From a checkpoint of a small image captioner: encoder norm batchnorm, 145000 training examples.
Rows from block 8 of the image encoder of a small image captioner, named by matrix and row number. Each number is 50 + 15 x the weight over its row's rms, rounded and kept within 0 to 99. All counts start at 0.
Before each channel's rows are labels from the 100 images, of 14976, where the channel reaches its highest value: "top examples" is what is common among them. Only what is clearly more common there than usual is listed. The data: rendered dice on a table.
# conv: 3x3 conv (encoder.blocks.8.conv.weight, 192x192x3x3, each kernel summed), inputs 96-191

top examples: grey die; one on top
conv.133:35 33 49 40 34 52 40 64 59 32 24 25 45 28 44 42 63 58 35 52 93 44 64 58 57 54 30 99 63 64 67 44 68 54 44 45 99 50 38 43 46 71 75 43 96 34 39 42 47 29 43 68 41 27 49 38 35 41 56 64 56 50 46 47 49 64 54 67 52 62 37 56 41 72 66 27 43 69 21 60 50 44 47 47 49 63 49 52 50 58 57 60 40 47 71 67

top examples: one on top; black die; red die; blue die
conv.93:18 44 48 45 34 29 24 60 44 41 39 56 40 41 54 54 54 48 49 39 48 36 43 41 65 61 48 31 57 57 54 53 66 31 41 62 61 39 27 55 48 34 40 61 42 43 15 42 42 48 43 53 64 59 57 57 30 74 52 58 40 31 43 63 47 61 52 41 56 46 37 59 43 53 74 33 52 61 38 21 23 23 36 59 41 64 42 39 37 38 40 54 44 65 43 31

top examples: three on top; red die; blue die
conv.7:57 57 55 72 49 62 44 36 61 28 67 60 63 35 65 66 62 50 41 42 26 59 61 34 31 47 38 00 52 85 47 45 38 44 66 70 11 40 66 58 42 40 35 53 22 65 67 30 74 46 58 39 63 69 53 63 52 59 45 73 49 80 59 62 61 52 61 44 63 60 59 70 58 74 61 68 74 45 83 56 56 63 58 57 75 40 46 56 59 62 51 51 54 53 61 22

top examples: two on top; red die; blue die
conv.0:44 48 37 42 19 56 49 50 50 42 56 54 27 35 51 60 22 28 40 29 52 58 68 59 41 11 61 60 75 53 58 45 61 27 34 47 54 49 38 11 69 48 41 40 45 46 24 43 51 25 47 51 56 65 59 55 38 64 64 64 35 39 45 53 43 52 44 68 57 52 44 51 37 49 45 16 24 67 33 29 70 42 39 27 56 46 38 54 49 44 31 48 49 06 79 56

top examples: orange die
conv.161:46 46 41 99 35 44 47 41 43 39 11 45 42 52 45 58 47 54 49 65 54 43 69 24 36 48 50 46 61 52 51 51 66 45 67 58 51 59 37 50 56 20 00 57 59 28 47 35 57 47 28 44 33 48 47 51 45 52 50 65 59 51 55 47 43 51 53 38 52 62 46 40 58 46 38 49 36 46 60 43 46 47 59 45 57 58 32 99 34 49 46 52 31 48 69 44

top examples: grey die
conv.2:45 50 53 33 44 42 49 64 56 41 33 49 51 42 33 55 40 53 39 53 74 44 64 58 70 57 43 99 47 49 51 47 51 56 64 44 99 52 34 43 51 85 92 44 99 32 38 58 64 42 26 78 28 23 63 53 37 38 41 52 61 41 40 43 37 53 51 54 45 53 40 27 51 58 43 57 47 71 44 45 41 42 47 50 42 49 44 57 43 56 56 58 06 50 68 84

top examples: yellow die; teal die
conv.152:57 35 34 50 48 40 52 34 34 56 38 21 32 39 21 28 55 26 55 14 48 31 33 28 35 38 43 00 32 63 47 54 61 52 41 54 46 34 27 51 54 42 45 50 30 50 26 25 38 35 55 30 38 61 41 28 53 40 33 42 29 43 29 52 61 33 59 24 34 51 57 33 46 37 37 34 38 34 33 36 31 52 35 27 43 61 33 47 43 28 41 71 43 31 39 19

top examples: five on top; pink die
conv.145:45 34 39 60 42 31 40 45 25 35 17 34 40 36 28 33 40 46 41 52 32 31 65 27 42 68 49 47 08 66 62 46 47 45 42 39 32 58 25 28 39 24 46 57 60 29 31 43 37 46 38 48 35 49 65 25 48 44 00 45 47 56 45 41 46 66 52 47 49 60 57 39 61 61 41 67 28 35 57 18 00 43 62 28 46 38 34 47 30 39 60 34 29 52 50 36

top examples: black die; dice: three
conv.26:61 28 51 45 50 29 41 71 41 55 61 28 36 61 35 57 41 43 44 33 31 38 48 29 48 48 51 12 28 39 38 57 38 65 18 33 30 53 45 43 50 62 34 45 14 00 52 18 26 31 56 42 52 57 62 61 46 51 47 28 51 63 31 59 55 45 48 46 66 54 49 57 53 40 33 56 39 44 22 46 49 48 32 37 45 42 00 15 47 42 50 48 65 43 53 38

top examples: orange die; four on top
conv.40:41 36 34 85 45 66 51 60 47 37 43 33 40 49 40 91 49 48 40 83 66 61 47 49 20 45 57 17 63 51 44 39 47 54 37 58 35 66 69 52 56 44 64 53 67 83 53 40 41 52 47 52 49 54 68 73 45 55 33 40 75 69 64 59 39 51 57 03 63 67 58 38 57 70 58 48 46 22 42 56 55 55 45 53 62 44 65 69 25 63 66 41 57 48 58 38

top examples: teal die; one on top
conv.83:43 39 41 55 45 34 46 53 38 48 35 12 28 48 25 21 53 52 44 18 72 37 43 15 39 23 52 13 47 80 34 48 49 39 56 49 42 59 29 45 46 42 59 53 59 36 22 21 30 34 70 55 59 66 57 28 43 54 41 27 37 55 45 56 51 41 47 58 54 52 39 37 63 45 52 45 34 58 29 44 52 56 45 35 58 45 11 25 47 57 49 36 65 39 48 20

top examples: black die; four on top
conv.189:43 61 53 64 44 51 31 83 46 40 93 53 53 46 56 73 48 49 41 21 43 54 60 38 39 50 47 00 50 41 53 56 47 55 42 69 14 56 53 35 53 55 12 47 04 65 49 25 49 54 53 57 64 69 74 72 36 50 38 54 45 71 39 56 45 62 44 52 65 58 48 59 58 57 64 59 61 61 53 35 35 42 42 50 48 44 39 37 37 57 40 42 94 45 58 35

top examples: one on top; red die
conv.159:47 43 31 39 29 48 60 55 49 58 49 32 55 63 44 54 28 43 76 42 46 58 27 47 29 63 39 21 56 62 45 65 55 49 47 61 38 19 23 35 67 57 22 55 31 32 10 34 34 23 57 30 48 71 63 61 60 51 73 45 38 57 33 77 46 26 33 38 60 47 38 37 44 48 36 54 46 41 38 21 70 37 43 02 56 64 51 42 56 50 24 48 52 41 45 27

top examples: white die
conv.84:44 59 54 23 46 25 50 85 44 42 77 73 43 37 64 44 48 44 44 00 21 32 57 46 50 45 45 50 51 59 40 50 52 53 53 42 38 60 43 48 44 69 01 54 18 00 42 52 35 48 47 66 52 79 52 45 39 46 47 27 21 48 35 62 56 61 43 53 55 43 36 36 43 54 32 35 46 57 73 29 42 44 31 46 49 41 25 36 29 47 41 48 48 44 42 59

top examples: purple die; five on top
conv.188:46 50 56 23 59 58 59 00 44 53 66 64 52 54 57 67 57 46 40 49 49 55 58 99 49 47 50 99 49 56 47 42 60 34 11 54 54 50 59 56 51 58 48 46 21 58 45 99 35 54 46 21 46 47 44 38 53 41 45 46 44 34 60 32 50 56 61 76 60 49 51 47 61 50 63 54 55 59 75 49 51 57 58 50 52 44 76 21 51 53 60 49 48 45 36 48

top examples: four on top; black die
conv.25:31 39 44 44 44 37 42 39 67 47 51 47 49 35 56 37 71 80 74 50 45 56 27 41 82 41 45 59 61 38 41 52 56 30 57 40 40 69 50 45 47 30 49 67 38 49 44 44 47 73 52 49 42 45 41 44 64 90 41 46 45 29 49 46 59 57 37 45 50 44 45 47 42 41 59 42 35 46 29 64 73 67 36 75 39 75 49 44 46 41 64 78 42 82 38 52

top examples: two on top; red die
conv.101:68 59 33 42 26 48 64 62 45 48 49 56 38 54 49 39 42 54 40 49 39 37 41 56 27 74 37 46 18 60 90 57 35 30 61 21 46 51 41 27 54 47 47 56 51 43 39 48 56 45 43 57 50 61 61 45 43 29 04 35 28 44 45 49 58 80 61 40 60 68 45 48 42 46 48 64 22 39 50 00 06 30 65 29 19 26 41 35 45 26 57 34 48 45 29 51

top examples: five on top
conv.52:77 45 45 45 59 49 64 48 37 62 64 39 57 50 42 58 43 49 70 47 34 23 66 45 42 83 60 48 25 80 84 63 36 36 41 58 58 42 30 55 66 45 53 40 43 40 43 54 55 31 59 49 59 52 69 50 65 65 24 34 34 65 47 63 71 74 56 48 56 75 50 50 47 61 42 73 22 37 56 00 00 40 55 19 36 60 39 34 57 36 50 58 46 55 55 46

top examples: grey die; dice: three
conv.173:69 33 35 30 35 34 42 32 23 54 39 35 34 59 25 50 36 53 58 40 51 26 69 40 45 52 87 54 44 53 38 62 68 29 36 71 49 49 20 41 54 43 81 41 57 23 37 36 49 33 61 32 69 25 76 51 52 71 34 55 58 52 35 53 52 56 41 66 48 36 50 50 50 55 32 56 25 55 11 29 31 35 45 34 37 43 14 49 63 73 45 47 54 32 70 40

top examples: purple die; five on top
conv.141:49 99 59 49 45 55 57 21 54 46 47 56 48 59 62 37 54 48 46 25 23 57 64 69 45 40 34 80 53 57 51 50 49 35 73 45 65 57 67 63 48 43 32 58 36 70 44 83 37 47 36 39 20 84 57 39 47 46 65 21 30 34 59 43 49 57 61 58 56 50 48 11 52 50 63 51 49 44 98 40 56 52 57 38 56 48 92 61 25 52 57 48 10 54 36 42

top examples: grey die; one on top
conv.11:53 76 57 44 55 57 57 87 42 43 65 54 39 38 43 33 49 55 36 00 78 52 57 33 64 31 48 32 48 72 48 34 57 59 56 42 73 62 58 52 71 64 58 46 64 67 46 39 68 36 48 77 41 62 55 63 42 42 38 35 25 63 51 41 41 60 55 57 34 55 46 28 55 58 62 34 35 72 38 49 55 53 37 46 53 45 48 57 30 60 48 51 41 46 65 62

top examples: brown die; four on top
conv.56:45 63 56 51 44 46 38 79 45 41 75 48 40 48 43 51 42 67 30 09 52 34 70 34 71 34 44 13 49 45 40 51 53 67 43 60 44 60 36 49 54 78 40 51 51 21 55 35 72 49 41 52 51 52 52 66 31 46 42 46 58 74 46 46 35 64 56 34 47 61 37 16 53 60 27 35 49 58 22 48 53 49 34 49 43 45 13 63 38 63 49 45 56 39 97 80

top examples: grey die
conv.135:44 41 50 45 46 52 64 19 54 40 45 50 53 54 49 51 59 76 46 18 79 65 80 58 79 57 63 99 65 77 71 48 48 41 30 33 82 51 52 54 55 51 62 42 68 34 60 53 54 60 44 38 40 22 44 33 55 54 47 65 59 46 59 27 36 61 69 94 28 64 66 42 49 60 54 59 42 76 36 72 56 54 70 62 32 43 42 40 58 55 65 36 34 52 77 74

top examples: teal die; four on top
conv.69:40 38 41 36 51 54 51 45 46 33 49 43 50 50 42 63 45 48 33 69 57 48 44 62 35 46 61 26 45 49 51 48 58 51 38 54 26 56 47 44 51 37 97 39 57 72 43 53 37 49 39 46 80 46 50 51 36 57 58 60 56 54 49 48 46 62 45 61 76 50 51 85 48 53 56 69 46 53 50 42 46 52 54 41 63 33 60 13 62 55 60 40 77 39 41 30

top examples: four on top; white die; black die
conv.191:41 20 77 07 54 27 55 94 67 37 55 44 49 47 44 39 40 52 25 51 63 30 55 45 69 42 62 42 49 54 46 39 51 70 36 48 46 49 33 55 60 68 81 37 65 12 39 49 52 42 57 84 64 58 69 49 34 51 52 52 57 53 40 45 44 49 36 62 56 49 42 76 51 53 33 49 44 78 36 40 58 49 40 50 79 41 22 00 46 56 49 44 78 37 56 77

top examples: blue die; dice: three
conv.42:57 10 59 57 68 57 43 10 31 50 51 72 34 48 46 76 47 53 59 47 54 49 61 34 44 48 68 40 61 55 57 60 50 33 02 50 50 45 41 53 48 27 29 43 20 56 48 21 49 51 53 18 52 33 71 44 52 62 42 70 48 49 57 45 68 52 53 60 46 40 44 64 68 59 46 58 29 69 32 48 29 50 63 44 42 46 18 60 57 57 50 65 64 35 58 26

top examples: white die
conv.63:32 49 55 36 38 51 37 99 64 44 40 96 68 51 77 52 40 38 38 53 33 42 45 37 55 53 42 40 42 54 47 47 45 64 75 52 59 60 37 52 49 32 22 55 57 44 40 22 27 49 46 99 31 68 47 51 44 44 60 65 49 44 64 41 43 54 41 48 64 50 38 87 43 31 54 51 67 56 80 43 42 44 47 47 81 46 32 62 37 38 41 47 22 58 40 55

top examples: four on top; dice: three; orange die
conv.32:44 62 74 58 69 46 64 44 51 36 66 69 26 47 47 62 63 40 42 50 23 51 62 54 47 49 77 44 51 58 47 53 45 30 39 57 39 55 32 58 38 45 58 55 37 28 50 57 61 46 64 37 39 67 72 60 45 51 36 27 40 57 61 57 44 58 46 22 54 58 58 06 63 56 27 49 36 25 51 40 26 62 60 49 42 43 24 77 64 71 67 21 12 37 55 64

top examples: five on top; black die; red die
conv.120:41 62 55 41 54 34 43 44 32 18 68 39 70 42 51 53 69 57 44 62 46 58 65 53 44 41 44 53 13 74 44 44 72 59 38 66 42 61 56 58 40 39 57 61 45 53 62 56 63 64 43 50 47 42 44 58 43 42 08 35 64 72 32 40 30 67 42 40 63 63 61 56 65 60 41 68 78 42 54 50 20 69 53 25 52 47 39 39 47 82 63 33 46 45 54 52

top examples: purple die; four on top
conv.172:51 40 56 02 63 34 55 62 58 49 63 43 42 53 61 37 49 35 41 68 51 32 51 77 53 57 59 99 40 51 52 35 49 50 11 31 46 50 47 48 44 89 76 43 45 07 34 82 08 44 51 44 52 42 58 29 48 38 54 18 52 57 40 48 48 64 48 59 53 63 52 53 54 61 29 56 46 47 55 40 41 49 45 42 44 37 53 06 35 50 58 52 53 50 38 53

top examples: teal die; one on top
conv.166:72 52 54 54 62 67 49 53 55 49 57 64 15 49 50 55 50 50 63 50 33 25 26 36 42 32 36 18 31 92 62 65 28 35 44 41 54 37 51 34 40 46 55 59 60 49 66 56 67 45 57 50 39 83 31 67 62 32 30 33 33 66 67 60 58 55 69 28 53 69 33 36 55 27 55 58 22 33 36 47 29 56 58 50 50 54 34 52 52 32 33 43 41 58 65 44

top examples: orange die; dice: three
conv.182:38 42 48 54 51 63 54 35 34 30 31 50 14 43 35 51 46 58 34 46 67 61 72 28 51 46 86 53 55 38 61 30 57 02 38 58 62 57 47 51 53 48 64 62 62 43 54 39 49 55 29 49 44 47 75 47 38 47 25 41 38 48 57 30 55 71 50 50 47 68 49 18 55 70 30 62 12 55 27 48 40 55 62 61 47 42 34 74 52 80 59 25 31 38 89 46

top examples: purple die; grey die
conv.47:62 31 65 02 61 23 48 58 72 40 61 55 49 57 57 34 50 48 42 44 48 41 53 54 56 44 71 65 50 46 42 48 37 63 00 43 60 44 47 49 44 71 66 43 40 00 59 64 29 47 64 51 61 31 67 33 47 39 46 32 40 47 46 52 42 38 41 53 47 32 34 54 36 53 19 54 52 61 43 41 74 47 43 59 50 41 21 00 56 42 33 52 57 33 49 71

top examples: four on top; dice: three; blue die
conv.140:57 55 44 45 21 41 76 56 36 29 46 26 43 25 45 49 67 49 54 49 55 55 44 51 55 21 71 50 49 99 25 64 60 66 48 54 56 51 37 55 68 56 53 27 42 53 25 59 45 12 74 52 63 57 74 59 63 60 68 51 52 58 31 67 35 13 26 48 49 45 59 52 66 58 66 40 54 46 38 47 37 40 39 00 43 72 50 56 60 82 45 49 47 40 54 25

top examples: orange die; dice: three
conv.94:53 08 43 49 61 55 46 42 34 50 09 24 45 61 24 80 49 48 62 76 48 59 53 59 43 44 75 80 55 40 41 71 62 35 23 55 60 49 35 51 61 60 64 47 69 59 45 44 53 39 51 38 57 35 78 65 57 61 45 14 58 48 44 65 56 49 46 06 62 46 64 21 63 67 46 59 31 17 20 38 44 48 38 45 35 50 42 59 55 63 56 48 43 30 65 60

top examples: purple die; four on top
conv.20:53 66 55 65 42 41 54 33 50 50 72 58 40 49 51 52 49 46 54 07 48 50 85 65 56 44 59 79 52 65 42 49 62 39 44 73 48 48 58 47 72 60 00 48 00 32 53 66 35 45 47 12 53 68 64 40 50 65 45 46 37 54 43 47 47 60 52 90 51 50 39 37 62 60 45 42 48 72 59 44 44 38 67 47 47 42 43 52 44 57 41 39 60 44 53 50

top examples: teal die; four on top
conv.97:40 39 60 34 46 52 52 82 43 47 61 65 40 51 40 45 45 51 29 00 99 48 58 25 59 42 46 10 48 56 51 31 44 60 48 43 61 65 41 53 72 52 56 49 57 56 37 14 42 50 58 76 58 73 48 41 31 36 55 68 37 54 30 40 43 70 55 93 41 50 47 59 56 60 56 44 48 99 36 50 55 49 52 40 70 36 23 26 43 61 53 42 69 39 66 51

top examples: three on top; orange die; black die
conv.119:61 39 29 38 41 39 43 60 35 58 40 36 21 43 35 41 38 49 54 44 50 37 44 49 33 54 56 29 49 41 49 54 62 27 38 32 68 39 31 14 45 30 36 56 39 41 16 39 33 46 63 49 49 47 64 44 55 64 42 39 45 32 34 55 52 30 34 39 48 31 35 41 37 29 37 39 26 33 16 30 31 40 36 55 38 51 39 39 58 38 28 46 28 27 38 26

top examples: yellow die
conv.107:42 37 46 28 56 51 53 73 71 58 57 26 53 49 59 31 41 44 54 54 59 48 50 44 54 39 25 38 42 56 29 45 35 99 25 59 75 46 43 49 60 57 27 50 65 70 50 07 35 53 47 68 30 52 51 46 48 39 47 67 61 59 41 31 58 47 46 40 53 58 47 99 44 38 59 45 58 53 39 43 55 48 29 51 34 41 41 43 38 44 53 68 49 39 47 68

top examples: orange die; dice: three
conv.31:48 16 33 58 77 52 83 35 38 72 35 30 48 65 35 52 41 46 72 35 77 66 57 41 29 28 59 55 52 50 32 52 59 29 09 41 63 34 64 64 64 53 48 41 48 32 66 30 25 64 79 33 64 35 53 33 66 48 52 39 44 47 37 52 47 23 43 48 32 12 33 31 43 49 25 46 39 60 34 65 59 55 45 59 34 54 33 55 72 53 41 68 52 26 41 59

top examples: teal die
conv.167:50 20 45 66 51 66 62 51 48 53 35 57 32 35 50 49 45 49 07 34 58 33 44 32 38 49 41 19 38 84 51 20 21 32 55 43 40 64 45 38 48 29 47 56 53 45 51 36 40 32 53 60 52 79 37 34 43 19 25 64 43 57 70 45 40 61 58 61 47 76 39 71 49 45 47 43 31 68 66 46 40 47 68 32 70 26 38 32 51 51 50 46 49 50 71 17

top examples: purple die; four on top
conv.168:44 82 60 33 38 56 54 16 38 48 66 86 51 46 62 63 50 57 47 00 34 57 79 61 64 44 43 52 54 62 57 42 61 33 68 51 55 56 32 52 59 41 27 53 23 44 38 65 69 46 39 41 34 56 43 48 45 40 51 59 17 43 49 33 50 66 59 82 40 41 40 45 60 46 54 57 48 77 93 48 65 48 74 45 47 39 57 52 60 56 48 50 32 37 62 60

top examples: three on top; blue die; total: 3
conv.90:54 41 40 58 71 47 70 42 43 33 45 36 41 22 44 43 95 40 81 53 50 63 46 38 51 42 43 59 49 79 21 59 52 70 50 67 65 36 58 49 62 25 63 57 47 50 61 41 52 54 72 50 51 29 65 42 67 60 34 44 66 63 62 56 83 22 28 54 41 25 56 54 38 56 73 50 69 38 35 85 61 57 42 56 81 73 47 48 61 84 51 37 47 31 64 31

top examples: five on top; white die; yellow die
conv.16:15 32 49 10 38 46 31 60 57 60 37 45 49 41 52 39 37 53 45 45 47 39 44 37 60 76 39 52 44 42 55 45 58 32 33 44 62 66 23 40 34 45 51 81 63 41 31 30 21 66 29 62 32 46 43 34 42 44 15 53 41 31 46 25 53 71 47 66 58 48 29 84 50 50 53 43 22 54 29 44 43 40 50 51 30 51 39 36 41 35 65 39 38 56 44 39

top examples: yellow die
conv.19:49 40 54 33 45 39 50 88 80 49 56 09 47 50 54 41 42 34 42 88 63 49 48 54 47 40 33 39 48 46 48 57 51 76 00 60 64 54 48 43 54 67 31 49 61 42 53 21 25 41 51 59 53 40 50 60 46 45 56 54 71 65 49 52 52 53 47 29 71 67 51 89 45 42 42 32 46 34 18 43 46 46 19 51 37 48 35 43 29 38 47 48 63 37 46 57

top examples: white die
conv.4:35 51 47 39 43 42 45 60 50 48 50 81 78 41 84 57 52 45 41 52 38 44 59 51 55 57 34 52 36 65 50 35 60 48 63 53 61 63 29 40 44 30 05 57 59 22 44 52 45 45 45 72 31 51 28 45 45 38 46 75 50 40 52 25 50 66 48 67 47 55 46 88 61 35 43 48 55 60 84 37 36 38 61 39 48 39 39 61 52 36 43 39 39 59 53 62

top examples: grey die
conv.34:47 41 33 44 57 47 57 50 57 43 29 35 42 49 49 33 45 41 56 53 73 43 53 56 47 28 31 98 42 69 43 36 37 45 43 33 98 51 53 36 53 67 47 46 85 40 51 56 48 43 34 57 27 20 39 45 56 36 31 53 59 51 51 39 48 59 52 54 32 65 43 36 35 47 33 43 32 56 42 40 48 46 45 47 30 46 54 58 28 46 58 50 00 55 61 65

top examples: blue die
conv.110:59 38 43 25 53 42 56 61 25 32 45 32 39 63 25 38 57 45 66 33 51 37 27 44 35 65 28 46 14 99 60 40 27 48 31 59 64 43 38 58 45 33 50 44 50 37 46 33 43 15 57 41 30 44 40 50 55 63 45 44 34 71 25 47 56 59 65 50 50 59 54 65 58 48 47 52 57 52 38 32 21 42 53 00 40 50 46 52 62 57 40 22 48 40 62 37

top examples: orange die; one on top; dice: three
conv.37:33 30 38 49 57 49 54 44 12 66 32 20 36 54 16 56 37 29 54 18 74 42 44 29 37 08 37 43 40 66 05 33 43 51 34 23 55 58 44 50 53 45 58 57 43 36 39 32 35 46 52 30 52 51 29 56 53 40 28 38 29 39 29 56 50 27 46 42 22 33 49 42 57 26 36 42 42 51 33 52 37 48 45 27 34 55 43 59 57 51 43 74 54 37 54 23

top examples: teal die; dice: three
conv.165:52 43 43 28 46 43 36 42 40 51 22 53 39 62 29 29 37 41 65 51 16 28 32 18 42 49 65 16 32 33 57 65 64 28 49 53 64 21 34 39 64 33 34 57 19 40 48 35 33 43 48 54 55 46 66 52 42 70 45 36 36 44 54 54 60 40 44 24 37 36 62 53 19 35 27 42 10 46 09 34 32 31 35 39 52 54 36 42 50 38 21 37 58 43 46 34

top examples: purple die; four on top
conv.121:40 79 45 42 50 51 40 72 52 52 87 70 52 56 73 61 44 47 37 00 12 47 61 54 45 40 45 44 47 59 41 53 64 49 38 56 26 55 59 53 52 74 00 53 00 44 48 63 37 49 34 46 44 84 56 58 45 56 51 26 32 49 51 54 36 57 49 51 51 55 45 20 54 59 49 45 52 52 81 30 46 50 38 41 49 51 51 54 26 51 40 53 39 52 48 51

top examples: brown die; five on top
conv.176:36 99 58 57 46 56 44 56 68 38 90 79 43 30 75 59 37 46 61 63 18 38 59 56 52 63 56 53 43 85 34 61 40 31 76 48 39 50 55 40 28 52 77 53 43 44 65 72 70 41 59 49 52 80 48 56 57 64 36 46 57 53 64 66 52 61 44 60 54 43 43 51 52 65 41 37 40 55 88 33 11 37 62 60 44 45 43 64 72 33 36 40 57 74 50 67

top examples: grey die; two on top
conv.29:60 43 63 14 63 62 48 66 58 54 59 43 44 72 44 42 48 59 24 38 66 59 61 43 65 35 38 84 53 67 43 38 33 58 26 44 75 57 54 63 37 62 63 37 66 48 55 35 52 44 30 54 25 31 34 41 41 36 56 54 62 78 53 30 32 72 48 81 42 82 68 65 62 56 35 72 41 79 21 63 60 74 73 24 50 41 44 36 48 61 64 42 44 42 72 73

top examples: brown die; four on top; orange die
conv.73:47 70 60 74 41 55 51 59 53 42 65 54 36 53 45 91 46 49 45 54 46 47 60 41 58 46 47 00 61 56 44 48 53 61 32 50 28 55 36 57 61 67 31 44 51 69 48 44 96 50 37 46 42 57 41 99 51 46 47 73 59 63 54 56 39 56 60 00 56 42 51 28 62 51 52 42 40 31 43 42 37 50 29 45 42 56 39 99 37 60 50 60 32 41 69 60

top examples: teal die; dice: three; red die
conv.128:58 41 52 17 47 55 66 53 33 37 46 55 33 53 45 48 58 43 59 00 50 44 37 43 36 41 64 00 41 60 49 60 56 15 49 43 60 57 47 59 52 36 49 50 49 76 35 51 52 51 63 73 51 57 56 52 60 60 33 57 24 41 59 54 64 50 49 32 36 47 41 41 63 38 58 38 38 52 47 45 33 45 41 27 63 53 64 33 52 55 56 41 41 38 42 21

top examples: four on top
conv.122:49 32 62 05 53 21 28 64 42 53 43 54 44 38 42 44 50 39 48 56 00 36 60 47 43 51 58 49 43 37 40 31 58 57 23 46 30 67 33 53 35 46 46 57 40 00 45 62 41 45 32 57 49 43 53 59 44 45 37 30 42 44 35 36 47 65 50 02 51 39 39 45 48 57 19 40 51 25 43 26 45 41 25 39 33 58 21 30 32 50 53 48 39 35 46 60

top examples: four on top; purple die; green die; total: 4
conv.70:19 48 34 42 45 46 26 30 58 53 55 43 48 50 59 57 37 65 46 57 66 41 65 66 73 39 41 99 57 57 39 35 53 29 16 39 50 75 46 34 40 54 63 66 51 44 31 96 54 66 37 26 42 28 47 52 48 44 34 39 64 24 48 29 54 70 54 57 47 50 42 49 56 56 48 42 30 39 61 50 51 47 51 65 13 45 60 41 29 38 58 49 37 75 55 66

top examples: two on top; red die; blue die
conv.100:84 47 38 37 54 54 63 52 44 39 62 48 40 70 53 63 39 54 13 48 43 59 65 58 46 54 49 53 61 67 88 39 43 43 41 44 49 57 49 52 46 55 47 44 43 42 39 46 48 26 36 42 49 54 50 59 33 34 85 54 47 74 49 46 27 78 78 49 62 92 66 57 56 40 37 74 30 54 32 25 73 67 62 00 69 24 38 48 44 42 51 36 49 44 68 59

top examples: blue die
conv.5:52 20 53 56 54 48 55 00 44 46 59 63 45 46 60 67 51 46 39 48 62 40 74 72 48 42 49 74 51 49 54 40 47 43 22 49 21 41 37 60 44 50 17 41 16 11 51 77 37 52 39 00 54 30 31 29 47 43 55 75 52 55 56 34 37 59 57 86 47 48 53 66 58 54 37 52 55 68 61 52 55 46 79 41 53 42 40 48 70 51 46 48 57 49 61 58

top examples: blue die; four on top
conv.186:43 48 40 55 53 61 40 37 64 47 87 41 51 54 67 64 49 48 38 38 43 68 64 57 47 48 40 21 46 51 41 50 64 49 21 67 55 60 66 54 60 49 00 49 00 73 54 32 30 46 50 09 60 54 43 53 46 55 47 66 48 63 52 54 44 55 45 66 62 65 52 88 57 47 71 56 53 61 45 37 44 53 52 46 41 45 48 35 49 61 39 50 79 41 52 40